Weights of a small audio frame classifier: held-out accuracy 98%.
Rows from block 7 of a small audio frame classifier, named by matrix and row number. Rows with one number belong to one neuron. Each number is 128 + 24 x the weight over its row's rms, rounded and kept within 0 to 255. All counts start at 0.
After each neuron's rows are labels from the 100 clips, of 14976, where the neuron reaches its highest value: "responds to" is what is common among them; "peak on" is the class under the peak. Only what is clearly more common there than usual is listed. The data: short pieces for a synthesised band: melody, chords, bass and drums.
# fc1: MLP up (model.blocks.7.mlp.fc1.weight, 576x192), inputs 0-63
# fc2: MLP down (model.blocks.7.mlp.fc2.weight, 192x576, transposed), outputs 0-63

fc1.189 [129 173 120 130 124 140 145 142 154 120 144 121 126 109 152 105 105 159 156 134 143 124 108 113 129 140 171 118 127 142 133 125 144 142 138 150 199  66  98 162 138  98 177  97  87 135 154 147 110 123 126 152 141 107 137 182 127 139 108 154 142 128 135  80]
fc2.189 [ 88 113 147 143 128 138 110 141 107 165  96 154 134 158  99 114 125 128 109 128 121 131  72  85 132  71 142 112 146 160 126 137 134 141 161 135 119 145 142 122  93 164 120 121  98 123 150 105 141 121 124 127 163 133  73 139 168 112 129 113 129 135  78 126]
responds to: key: A minor
peak on: F major chord; F# minor chord

fc1.318 [157 144 125 117 120 139 129 120 156 102 148 141 123 143 161 128 124 131  80 135 133 113 164 160 104 109 168 180 141 152 168 180 143 149 103 119  91 173 111 117 115 109 151 116 137 144 144 125 147 161 170  82  81 108 143 128 171  90  72 149 184 132 108 129]
fc2.318 [133 124 113 110 148 147 156 121 119 159 175 111 100 132 108 113 125  76 123 119 125  90 137 145 127 120 177 143 120 123 157 169 149 109 143 153 131 140 100 137 164 129  98  94 153 104  98  96 144 135 107 111 150  82 157 155 147 119 122 124 188 122 106 146]
responds to: key: G major; key: A minor
peak on: D major chord; C major chord

fc1.175 [111  89  83 109 114 120 114 114 110 141 105 129 141 133 114 160 154 134 158  96 120 137 155 170 106 116 163  98  97 150 147 114 171 115 118 106 150 145  80 116 170 112 147 113 120 152  91 167 164 111 151 121 113 109 176 129 114 135 138 137  89 142  93 120]
fc2.175 [136  95  87 140 133 148 101 115 110 107 163 130 132 113  97  90 126 143  79 149 162 117 122 116 135  87 141 115 151 126 162 103 129 123 104 112 158 115 113  96  97 133 128 130 121 113 137 152 123 150 141 127 104 105  85 137 132  90 142 162 137 162 148  90]
responds to: key: A minor
peak on: A minor chord

fc1.233 [139  80 134 102 128 151 149 132 154 120 132 125 140 123 132 174 160 149 119 127 143 130 121 121  88 147 157 109 102 110 156 112 123 134 171 101  94 119 134 124 159 163 115 153 106 128 136 134 138 137 160 127 134 140 137 130 159 127  77 126 135 113 104 127]
fc2.233 [140 114 123 154 116 136 148 136  89 127 157 141 203 146 125 133 110 145 134 106 152 145 139 120 130 114 131 164 142 111 131 132 128 163 157 129 112 148  89 149 175 104 146 123  89 152 177 154 154 112 145  87 124 150 132 127  92  90 151 160 148 129 150 138]
responds to: key: D# minor
peak on: D# minor chord

fc1.470 [156  84  75  94 148 112 117 172 125 139 163 140 143 141 176 154 145 153 131 116 127 164 146 137 158 104 138 130 143 113 113  79 151  99 144 145 141 108 138 141 135 130 111 125 109 128 126  95 148 116 117 176 186  96 125 123 123 154 132 155  83  94 152  90]
fc2.470 [111 127 146 109 130  97 183 126 149 102 113 147 145 172 111 125 100 163 113 158 122 117 127 104 152 137 163 184 105 111 154 134 135 141 146 113 148  97 171 176 140  80 189 158 122  94 149 142 113 106 112 142 142 134 154 127  94 137 111 134 128 108 161 143]
responds to: key: F# minor
peak on: F# minor chord

fc1.565 [132 130 130 128 129 124 119 139 142 136 121  93 137 151 132 127 164 131 117 110 108 143 148 126 120 140  77 132 107 163 135 112 134 163 122 131 115 111  99 160 131 139 119 115 124 162 107 112 138 150 124 171  75 148 178 121  99 139 164 183 128 134 167  97]
fc2.565 [135 136 134 127 152  93 146 104 109 139 132 126 125 121  95 133 107 172 161 144 130 109 152 135  97 132 123  90 119 141 148 131 146 137 152 135 107 157 115  77 133 115  89  98  84 114 106 108 107 145  81 135 113 132 139 111 115 112 155 124 141 109 117 129]
responds to: key: G# minor
peak on: no chord

fc1.188 [144 153 133 108 136  94  99 117 141 133 120  97 109 150 147 110 106 142 166  97 156 132 123 137 123 131 108 104 142 116 124  98  94 180 135 105 146 141 153 139 102 133 113 141 126 121  87 169  73 111 150 146 119 121 120  98 126 165 152 141 153 120 146 135]
fc2.188 [139 101 152 132 139  85  94 157 142 132 123 131 135 158 171 118 129 112  52 130 128 114 144 145 112  78  77  81 109 114 121 126 138 120 153 132 118 124 139 155 145 149 139 143 131 156  70 143 163 139 162 146 139 114 124 132  96 128  94 101 147 150 130 127]
responds to: key: G major
peak on: C major chord

fc1.137 [ 78 114 129 127 145 107 130 143 164 139 125 139 144 116 128 134 146  78 155 131 156 168 123 119 143 137  88 126 165 162 137 109 128 130 118 158 143 127 130 133 174 124 118 110 129 151 108 123 145 142 170 163 124 116 141 156 134 153 175 136  76 159 130 129]
fc2.137 [174 129 109 146 110 106 165 113 127 157 131 105 128 107 124 186 101 118 119  95 113 135 118 125 129 101 157 154 119 110 143 111 131  85 115 121 119  96 115  79 143  91 103 118 138 114 109 148  81 153 137 163 143 153 118 144  87 180 110 119 143 138 112 116]
responds to: key: D minor; key: C# major
peak on: C# major chord; D minor chord

fc1.313 [112 128 173 136 106 137 150 117 151 151 187  99 134 144 106 108 112 128 129  97 150 135 132 121 109  85 142  95 126 119 157 114 136 141 148 126 138 159 140 148 129 138 125 152 171 170 123 100 155 159 137 122 110 140 120 141 185 138 156 132 107 128 141  99]
fc2.313 [130 133 119 111  81 120 118 118 141 141  79 120 117 108 143 136 150 150 105  66  98 172 158 116 135 146 138 132 103 136 128 119 152 135 120 104 121 155 134 109 126  87 151 132 105  85 143 117 137 173  63 152 137 145 126 145 105 119  74 136 126 132 115 143]
responds to: bass guitar-like; key: G# major
peak on: G# major chord

fc1.90 [166 123 143 140  85 112 144 154 147  99  96 109  99 130 137 145 138 144 159 153 130 106 114 111 168 131 115 155 106 124 110 124 127 114 146 159 122 127 111 168 116 154 138  75 125 138  97 108 125 116 143 137  96 138 165 103 141 149 111 152 167  74 155 129]
fc2.90 [ 84 127 143 170 124 158 137 143 141 157 134 108 152 114 182  88 138 119 166 113 168 119 132 139 103 110 101 132 162 108 131 147 112 126 113 136 134 112 117 158 154 152 142 144 132 115 174 115 117 109 112 149 142 132  99 141 117 132  95 158 113 138 126 104]
responds to: key: E minor
peak on: E minor chord

fc1.549 [173 143  86  86 138 153  98  95 160 137 148 120 120 164 122 135 145 160 176  82 124 135 151 116 148 149 129 114 149 118  89 100 118 159 176 134  71 150 156 179 173 127 124 100 142 134 168 137 121 132 152 181 132 113 138 126 140 115 113 136 131 101  70 177]
fc2.549 [140 110 138 137  88 189 156 172 111 116 143 109 154 143 161 164 119 119 100  73 142 124 148 110 152 145 115 180 165 127 147 115 114 164 155 114 146 112 110  92 139 157 152 146  83 116 131 171 156 166 138  68 103 109 128 154 159 149 154 135 132 148  99 138]
responds to: key: G# minor
peak on: D# minor chord

fc1.349 [ 64 112 111 177 102 151 123 142 178 180 116 126 148 119 100  80 123 131 128 123 134 123 128 102  80 128  89 122 155 125 125  97 120 118 142 191 137 123 155 120 140 130 131 116 177 144 118 160 124 108 165 113 117 132  91 127 143 145 159 130 165 140 142 146]
fc2.349 [148 127 112  99 105 131 133 143 121  61 104 123 114 149 183 165 124 133 153 144 131 138 173 139 141 139 152 143 133 165 114 144 105 162 153 100 154 136  84 141 156 131 117 132 124 135 179 134 153 128 125 162 187 170 118 151  95 140 106 129  88 150 122 129]
responds to: key: G major
peak on: C major chord; C# minor chord

fc1.331 [ 99 122 113 124 126 145 147 135 151 143 116 125  94 114 153 138 130 136 122 114  90 125  87 134 149 141 103 130 167 134 104  80 148 144 130 121 125 166 120 136 154 148 160 128 137 120 184 125 112  79 131 110 121 117 148 110 111 144 100 136  94 100 115 146]
fc2.331 [137 165 143 109  82 135  91 109 138 112 147 125 119 133 117  81 131 101 102 118 137 152  71 115 118  93 124 157  96 163 138 105  96 116 132 130 134 133  88 171  97 161 134 119 152 138 113 142 130 129 180 151 117  88 118 161 173 140 125 115 133  91  90 123]
responds to: key: F# minor
peak on: D major chord

fc1.65 [150  99 128 104 127 108 126 105 128 119 129 127 109 134 140 133 176 134 108  79 132  92 115 134 129 154 133 183 126 104 111 121 122 115 133  96 169 146 193 141 129 149 139 121 106 139 124 130 121 111 116 139 104 132 184 176 147 119 142 144 157 135 148 134]
fc2.65 [181 137  91  89  96 145 151 141 138 110 113 168  95 120 172 102  84 119 155 155 135 150 132 141 157 134 118 144 102 121 150 113 113 105 140 161 136 104 116 134 114 143 124 140 158  81  75 145 103 133  98 178 151 133 125 105 108 137 116 146 108 106 175 118]
responds to: key: F# minor
peak on: F# minor chord

fc1.560 [123 154 114 112 146 154 136 127 184  87 114 136 161 122  91 128 108 172 155 139 158  77 113  91 100 149 129 149 111 123 111 143 126 132 126 141 140 154 152 138 102 105 124  85 172 103 122 154  83 105 151 110  95  92 127 134 117 103 185  98 129 115 114 136]
fc2.560 [131 158 135 145 144 142 183 147 129 111 104  84 154 138 138  97 130 142 147  94  89 155  72 146 128 113 117 138 141 145 127 137 110 151 116 135 122 147 119 109 155 146 141 132 126 145  88 139 158  71 140 112 142 132 131 132 155 139 126 154 147 127 111 115]
responds to: key: E minor
peak on: B minor chord

fc1.301 [133 141 111 109 123 139 133 140 159 144 163 137 130 145  85 145 133 154 131 100 138 115 144 144 105 177 121 133 130 130 134  97 152 139 145  85 115 137 117 122 130 140 129 100 154 107 168 142 158 114 146 132  87  60 129 150 133 129  73 162 154 114  97 128]
fc2.301 [155 103 122 131 119 152 130 176 101 133 143 127 166 132 106 161 116 138 145 119 135 132 151 122 130  87 106 138 149 106 150  96 152 161 173 161  81  99 120 138 161 154 132 138  78 145 210 156 128 186 144 123 106 170 147 138 145 118 142 138 138 109 115 172]
responds to: key: D# minor; key: G# minor
peak on: D# minor chord

fc1.52 [178 139 161 121 130 143 129 172 102 146 126 161 117 176 149 158 125 126 118 130 158 141 131 116 134 162 146 128 105 124 124 168 117 145 128 126 132 161 128 138 150 106 137 108 119 115  90 114  68 123 135 175  94  91 120 147 161 162 107 127 134  73 136 182]
fc2.52 [115 124 144 114  99 123 170 124 141  97 114  78 178 102 132 123 128 127  98 109  97  98 154 140 127 124 128 107  97 138 127 139 110  89 131 152 150 110 153 128 142 135  93 134 126  85 128 190  94 121 126  92 118 163  91 123 137 121 117 172 145 126 115 118]
responds to: key: G major; key: C major
peak on: G major chord

fc1.29 [129 144 164  94  99 116 114 145 126 129  78 159 123 121 157 101 145 157 143 119 154 145 116 113 150 133 128 165 105 140  90 109 154 161 122 134 129  69  88 148 114 113 159 122 119 151 125 142 134 114 112 100 129 137 109 139 142 133  79 163 121 160 108  93]
fc2.29 [128 152 123 122 113 152 149 151 139  92 147  90 110 162 147 158 156 113 175 147 125 135 137 135 143 148 133 124 134 132 177 118 116 119 131 151  85 137 170 123  99 163 120 128 137 140 118 161 143 103 158 163  98 134 161  99 138  99 128 105 120  98 120  91]
responds to: key: E minor; key: A minor
peak on: E minor chord

fc1.104 [147 104 112 172 115  74 132 100 118  98 110 169 145  97 112 140 176 137 138 118  77 102 125 109 149 130 171 116 101 100 165 114 152 123  90  69 138 130 118 128 118 124 123 137  79 116 146 101 122 103 132 135 114 144  92 107 132 165 102 123 158 113  92 134]
fc2.104 [133 138 123 125  83 165 115 125 146 117  93 118 130 180 133 118  92 105 137 110 156 128 132 163 134 133 116 141 151  78  91 106 141 135  93 123 137 100 119 124 161 168 127  91 137 130 106 166 122 129  98  86 101 138 137 132 136 127 134 134 187 134  68 125]
responds to: key: E minor; key: A minor
peak on: A minor chord

fc1.386 [160 108 117 156  82 104 101 114 174 120 140 116 118 139 171 150 115 129 123 146 131 110  95  80 125 164 138 118 127 106  96 123 119 132 143 109 101 137 163 150 132 128 111 104 148  82 187 123 124 127 138  63 105 133 121  82  95 118 135 115 152 102 139 103]
fc2.386 [118 115 148 134 131 162 148 153 116 122 149 129 110 146 122 161 155 113 153 127 182 140 103 120 169 120 117 135 196 138 107  98 151 122 159 118 106 130 162 152 160 187 149 137  72 140 129 153  93  82 152 130 121 130 138 119 132 148 161 110 124 138 126 143]
responds to: key: G# minor
peak on: D# minor chord; D major chord

fc1.187 [ 93 133 104 171 149 174 120 131 115 158 107 122 124 120 128 148 111 107 122 140  99 126 177 141 124 167 141 142  98 147 103 168 159 146 116 117 136 114 136 129 118  90 151 154 101 139 111 159 148 130  84 107 123  93 160 108  90 108 150 121 161 112 152 145]
fc2.187 [ 83 131 118 124 150 136  95 149 122 110 129 107 159  98 121 150 142 134 101 135 163  98 121 110 112 126 117 168 159 106 136 143 160 140 129 115 152 149 129 100 152 132 111  85  82 120 159 126 118 109  92  82 112 166 136 136 129 185 119  83 129 127 112  92]
responds to: key: F minor
peak on: C# major chord

fc1.393 [120 128 135 120 104 127 127 147 165  96 164 120 132 155 152 145 135 119 149 115 103 134  88 111 149 167 117 101 160  85  82 103 140  89 135 125  72 151 151 186 163 146 133  78 118 173 192 106 107 157 125 135 164 112 125 106 132 124 133 142 143 141 127 123]
fc2.393 [123 133 113 145 117 164 120 138  99 135 109  97 169 120 119 157 127  85  73  97 135 110 135 142 110 146 122 180 118 139 143 109 135 132 168 102 135 167 157 157 122 145 178 180  71 108 123 162 155  87 167 110 118 165 154 129 156 139 138 152 145 138  87 126]
responds to: key: G# minor; key: D# minor
peak on: D# minor chord

fc1.568 [130 139  76  66 150 119 129 142 122 108 165  95 159 122 102  94 121 132 114 115 116 121 131 183 174 139 127 157 146  90 125 151 126 118 154 103 133 141 149 138 108 158 116 118 167 151 134 119 142 141 129 170 190 149 123  94 130 139 137 156 149 127 134 120]
fc2.568 [114 130 130 119 108 116 101 133 109 124 117  79 144 107 131 146 131 169 111 121 131 136 111 108  90  99 142 113 154 164 176 114 173 115 124 114 113 138 118 111 107 120 134 137 112 101 117 141  94 142 132 143  96 158  78 114 141 150 148  77 134 121 145 128]
responds to: key: F# minor; key: C# minor
peak on: C# minor chord

fc1.516 [141 135 131 169 116 147 128 196 151 122 168  68 123  92 112 165 148 147 146 116 104 166 143 120 153 127 117 142 140 162 147 108 150 137 132 144 126 118 115 132 101 151 116  94 114  91 119 116 124 153 152 121 122 108 124 125 113 178 127 185 111 106 171 112]
fc2.516 [132 159 156 106 116 158 160 145 138 132 137 168 175 141  87 112 172 146 127  96  88 150 119 143 118 144  91 144 113 131 130 150 152 114 128 132 124 137 116 109 103 160 105 103  87 143 120 123 165 100 171 116 106 136 127 122  82 144 118 107  67 134 115 155]
responds to: key: D minor
peak on: D minor chord; D major chord

fc1.10 [177 142 133 134 130 123 155 122 143 147 136 130 118 125 105 141 180 161 103  84 113  84 110 124  96 120 118 132 126 105 138 128 140  96 124  89 142 100  89 166 145 157 139 147 125 110 155 154 136 148 140 109  83 144 160 146 146 113  88 109 116 116  89 132]
fc2.10 [119 139 140 104 103 182  78 127 127 135 139 158 107 148 119 134  88 133 126 114 145 138 109 103 136 120 135 113 149 150 146 134 129 126 149 123 115 113 135  95 135 162 136  90 128 141 152 169 121 151 156 111 129 124 113 116 144 107 156 112  97  99 125 153]
responds to: key: D# minor; tempo: 70 to 80 bpm
peak on: D# minor chord

fc1.401 [ 73 118 108 136 163 102 143 147 139 146 135 112 134 142  96 145 139 147 160 111 116 145 114  87 127 142 129 144 148 132 105 113 161  78 105 132 116 130 158 107 152 106 114 115 172 164 105 121 123 152 134 125 147 145 134 121 150 179 126 141 127 149 144 120]
fc2.401 [103 107 145 147 101 118  96 107 158 178 134 136 140 155 163 129 126 123 135 154 129 129 122 107 115  93  96 121 107 114 151 149 130 150 145 154 120 108 167 133 110  99 113 133 155 118 124  96 162 156 142 122 145 112 116 105 138 108 151 107 108 178  81 109]
responds to: key: D minor
peak on: D minor chord

fc1.162 [135 174 102 135 224 127 152 105 134  84 113  99 119 140 102 125 114 144 128  95 122 118 147 117 123 141 144 156 128 120 149 107 120 116 108 122 158  96  87 154 129 115  93  95 144 128 126 118 162 136 147 109 118 134 139 118 109  97 167 150 117 175 147 127]
fc2.162 [124 124 132 133 122 108  83 119 115  91 101 203 107 134 120 116 133 126 114  86 142 103 141 131 132 117 143 140 131 158 115 173 128 142 150  89 113 112 136 116 126 138 142 113 150 176 110 157 145 137 105 129 145 114  95  93 123 137 147 142 105 128  99  89]
responds to: key: E minor
peak on: no chord

fc1.71 [ 95 109 141 121 141 176 129 124 108 123 124 111  84 140 159 107 154 168 118  78 114 126 132 137 154 133 129 149 141 153 109 172 132 154 137 122 144 129 136 177 110  83 161 115 145 145  91 152 142 121 134 123 164 100 122 120 121 175 130 141  83 111 140 124]
fc2.71 [121 124 100  94  94 104 149 128 116 120  74 130 143 109 125  95 190 120  91 118 118 126 107 131  55  98 119 117 143 109 168 110 106 113 138 148 104 143  94 167 128 148 137 152 103 140 142 134 135 143 151 117  92 145  92 133 126 102 175 131 133 109 146 122]
responds to: key: F# minor; tempo: 70 to 80 bpm
peak on: F# minor chord

fc1.254 [184 143 153 151  97 124 141 180 148 132 126 135 152 117 156 110 151 147 171 198 103 105 159 130 160  80 110 155 132 111 159 130 137 105 143 116 131 143 134 134 120 116 117 150 180 124 159 127 111 171 120 122  66 136 109 104 134  97 122 123 123 124 182 127]
fc2.254 [140 132 113 139 174 107  98 108  97 150 113 136 172 166 144 145  94 131 134 144 104  70 125 161 119 137 142 125 133 103 122  99 138 128 190 129 147 153 114  92 119 108 198  97 146 113 121  77 142  81  81 119 150 117 134 155  84 167  95 104 144 118 107 156]
responds to: key: G# minor; key: E major
peak on: C# minor chord

fc1.350 [ 94  89 113 104 127 145 119 178 156 114  84  91 138 131  93 173 111 131 108 133 123 172 124 135 152 122 121 123 128 106  99 133 138 129  74 140 135 139 148 134 140 161 119 109 119 137 130 118 129 144 138 107 114  86 126 110 131 163 133 157 101  88 101  92]
fc2.350 [ 99 167 166  91 131 152 139 118 138  91 115 126 117 116  93 131  82 124 127  73 118 114 106 152 131 121 125 129 156 146 114 139 141 104 153 167 110 121 124 142 131 110 113  87 140 109 107 116  98 151 114 139 149 133 130 155 137 163 163 148 124 146 195 134]
responds to: key: F minor
peak on: F minor chord

fc1.96 [145 186 109 148  94 128 128 112  95 139 143 127 135 126 116 150 139 123 158 150 195 156 112 119 132 138 156 120 120 121 100 133 120  97 153 146 118 105  94 159 127 133 156 106 141 146 149 133 122 100 124 139 138 133 129 159  91 163 125 114 151 126 119  87]
fc2.96 [134 112 123 111 122 179  71 122 124 112 115 141 177 107 104  92 137 185 111 122  97 120 149 140 132  91  70  96  97 176 101 146 125 133 181 107 141 139 113  83  86 135  93 164 118  98 111  86 114 136 130 144 127 140 144  87 111 127 132 178 160 113 139 104]
responds to: bass guitar-like
peak on: no chord

fc1.512 [136  88 146 138 156 131 119  99 103 135  96 155 108 145 105 148 123 130 136 102 133 158 139 130 154 106 188 137  75 117 114 110 153 122  71 124 179  94  97 120 130 122 138 100  98 140 128 121 131 139 151 178 114 112 179 102 153 156 136 151 141 106  90 113]
fc2.512 [138 105 130 159  67 112 131 103  91  91 114 114 133 120 116 112  99 137 122 151 153 122 141 140 185 132 128 142 137 144 139  99 178 165 100 128 158 118 136 115 151 137 124 113 131 121 143 147 105 107 130 155 103 126  85 182 137 162 119 168 156 143  79 119]
responds to: key: A minor
peak on: A minor chord

fc1.63 [ 86 131 142 130 121 132 109 131 141 116 163 109 168 150 117 145 141 124  98 154 122 166 157  97 136 155 121 120 183 122 104 125 117  95 116 144 151 139 148 123 106 183 158 136 157 108 126 111 129 129 127  87 107 111 145 148  86 128 178 133 154 105 169  88]
fc2.63 [133 130 119 127 136 111 132 118 129  76 131 149 115 139 136  83 162 120 134 100 150 136 104 115 144  94 132 115 171 149 143 156 171 145 104 128 139 144 132 152 101  91 149 187 138 101 121 122 158 105 124 166 133 128 127  91 137 147 166 143 131  75 137 148]
responds to: bass guitar-like; key: F# minor; key: A major
peak on: D major chord

fc1.341 [129 118  85 125  66 124 116 117 156 106 126 160 116 115 166 141 102 131 163 100 129 124 125 108  89 123 181  96 102 134 123 125 130 166 187 137 151 127 170  68 150 137  95 167 152 130 171 159 161 125 121 171 124 123 154 143 100 111 115 104 138 117 137 150]
fc2.341 [128 133 150 126 170 112 161 131  98 117 106  86 140 128 105 155 113  89 112  94 120 125 133 134 204 142 123 121 156 127 124 119  84 162 126 155 108 114 143 127 126 123 141 109 101 142 129 140 112 152 156  94 152 131 105 117 106 126 142 156 161 162 108 117]
responds to: key: D# minor
peak on: A# minor chord

fc1.464 [130 137 123 139  92 139 146  96 106 162 104 143  81 169 127 124 171 152 123 109 151 109 105  96 165 136 138 141 135 149 144 139 103 131 195 151 117 133 128  86 113  84 137 149 124 111 123 116 152 154 112 117 128 126  88 149 139 111 134 143 113 134 133 137]
fc2.464 [105 102 160  95 141 121 147 174 174 145 103 130 158 116 107 124 104 135 182 116 130 128  81 128 118 181  90 134 171 126 138 128 143 119  80 163 129 105 108 142  69 160 111 146 107 132 108 128 122 135 124 122 105  99 129 143 123 133 112 121 122 120 152 125]
responds to: bass guitar-like
peak on: no chord

fc1.474 [147 138 117 136 135 115 146 138 116 167 111 102 169 130 153  95 131 118 130 128 123 113 136 162 168 167 109 144 125 112 150 108 130 146  99 115 116 119 119 111 120 106 102 141 135 184 135 149 140 148  96 152 133 103 150 124 132 109 150 120 142 112 113 128]
fc2.474 [126 106  93  99  68  73 144  81 140 115 134 168 123 127 117 168  97 101 133 119 155 126 129 119 117 125 102 119 130 130  96 104 167  71 136 146 133 114 117 101 116  97 193 157 106  98 105 151 119 104 151 142  80 151 161 155 121 135 113 139 116 180 102 130]
responds to: key: A minor
peak on: A minor chord

fc1.37 [106 151 107 129 112 100 125 118 134 144 111 170 129 132  83 152 115 106 157 112  95 144 122 113  79  97 132 136  93  88  92 105 114  62 116 152 103 145 166 106  90  94 128 115 117 190 132 110  73 164 156 128  84 128  98 124 160 158  96 132 123 159 120 154]
fc2.37 [ 96 128 133 152 140  99  73 125 153 143 152 126 118 133 125 161 144 172 127 129 125 138 164 129 140 127 120  77 118 134 136 133 156 143 173 138 155 116 149 140 107  90 106 128 148 150  92 111 137 156 115 128 124 121 161 142 137 132 132  96 161 128 108 104]
responds to: key: D minor
peak on: D minor chord

fc1.67 [140 157  81 114 120 102 148 134 162 168 173  88 127  85 121 137 119 135  94 120  84 153 122 140 108  99  93 158 157 126 135 118 137  93 146 123 106 167 120 167 170 124 124  90 141 109 148 115 142 143 149  90 107 134 150 107 154 144 127 165 132 108 123 109]
fc2.67 [ 77 103 141  82 104 128 101 164 111 156 116 139 137 134 117 147 141 116 150 110 119 158  93 112 192  99 119 143 134 146 110 125 111 156 139 123 112 132 165  99  94 149 138 162 114  90 130 125 110  64 114 149 131 142 126 104 113  75 151 122 148 109 125 113]
responds to: key: F# minor; key: A major
peak on: D major chord

fc1.389 [145 174 102 167 129 101 135 109 115 126 122 137 156 136 136 176 167 131 114 120 109 127 104 118 118  90 144  82 166 133 130  97 100 146 139 132 112 155 138 144 173 124 112 109  79 125 124 170 125 160  88  99 151 165 152 119 125 110  86 152 122 132 131 140]
fc2.389 [100  81 173 110 143 135 100 159  97 121 135 111 118 164 151 149  86 127 151 132 198  82 121 107 113 125 108  98  77 142 163 142 118 113 162 163 104 101 133 119 126 127 139 143 124 125 131 136 146  87 126 128 128 136 136 118 110 108 129 107 158 166 144 124]
responds to: key: D# minor
peak on: D# minor chord

fc1.287 [147 111 138 132 108 131  77 151  99 147  84 127 133 114 141 134 117  89 109  95 156 116 119 115 107 130 155 105 141 126 153 117 107 148 118 133 159 104 135 171 116 136 147 130 182 130 138 108 131  85 134 117 175 139 141 121 155 125 106 145 120 186 124 148]
fc2.287 [114 126 135  98  93  61 141 106 127 149 106 139 128 141 114 128  71 119 154 120 103 138 153 139 140  87 118 145 116 100  93 174 181 110 169  82 141 123 162 113 117 156 150 146 127 108 147 155 108 113 120 124  89 117 110 132 157 140 150 142  80 139 112  93]
responds to: key: E minor
peak on: E minor chord

fc1.379 [112 123 102 159 137 123 111  71 132 121  69 119 157 121 138  89 117 156 162 139 145 136 114 117 112 119 132 101 139  86  95 116 128 102 124 134 145 138 146 149 107 135 106 105 141 136 104 169 142 129 148 138 148 135  82 100 124 173  87 171 107 160 119  96]
fc2.379 [140 135 138  90  98 157 111 131 137 144 150 161 150 126 157 113 140 125 118 167  89 189 138 114 134  99 133  95 168 142 127 122 123 162 115  92 124 120 177 117 131 159 147 143 114 116 125 114 105 102 147 168 104 119 113 109 161  87 164 125 116 112 142 137]
responds to: key: B major
peak on: E major chord; E minor chord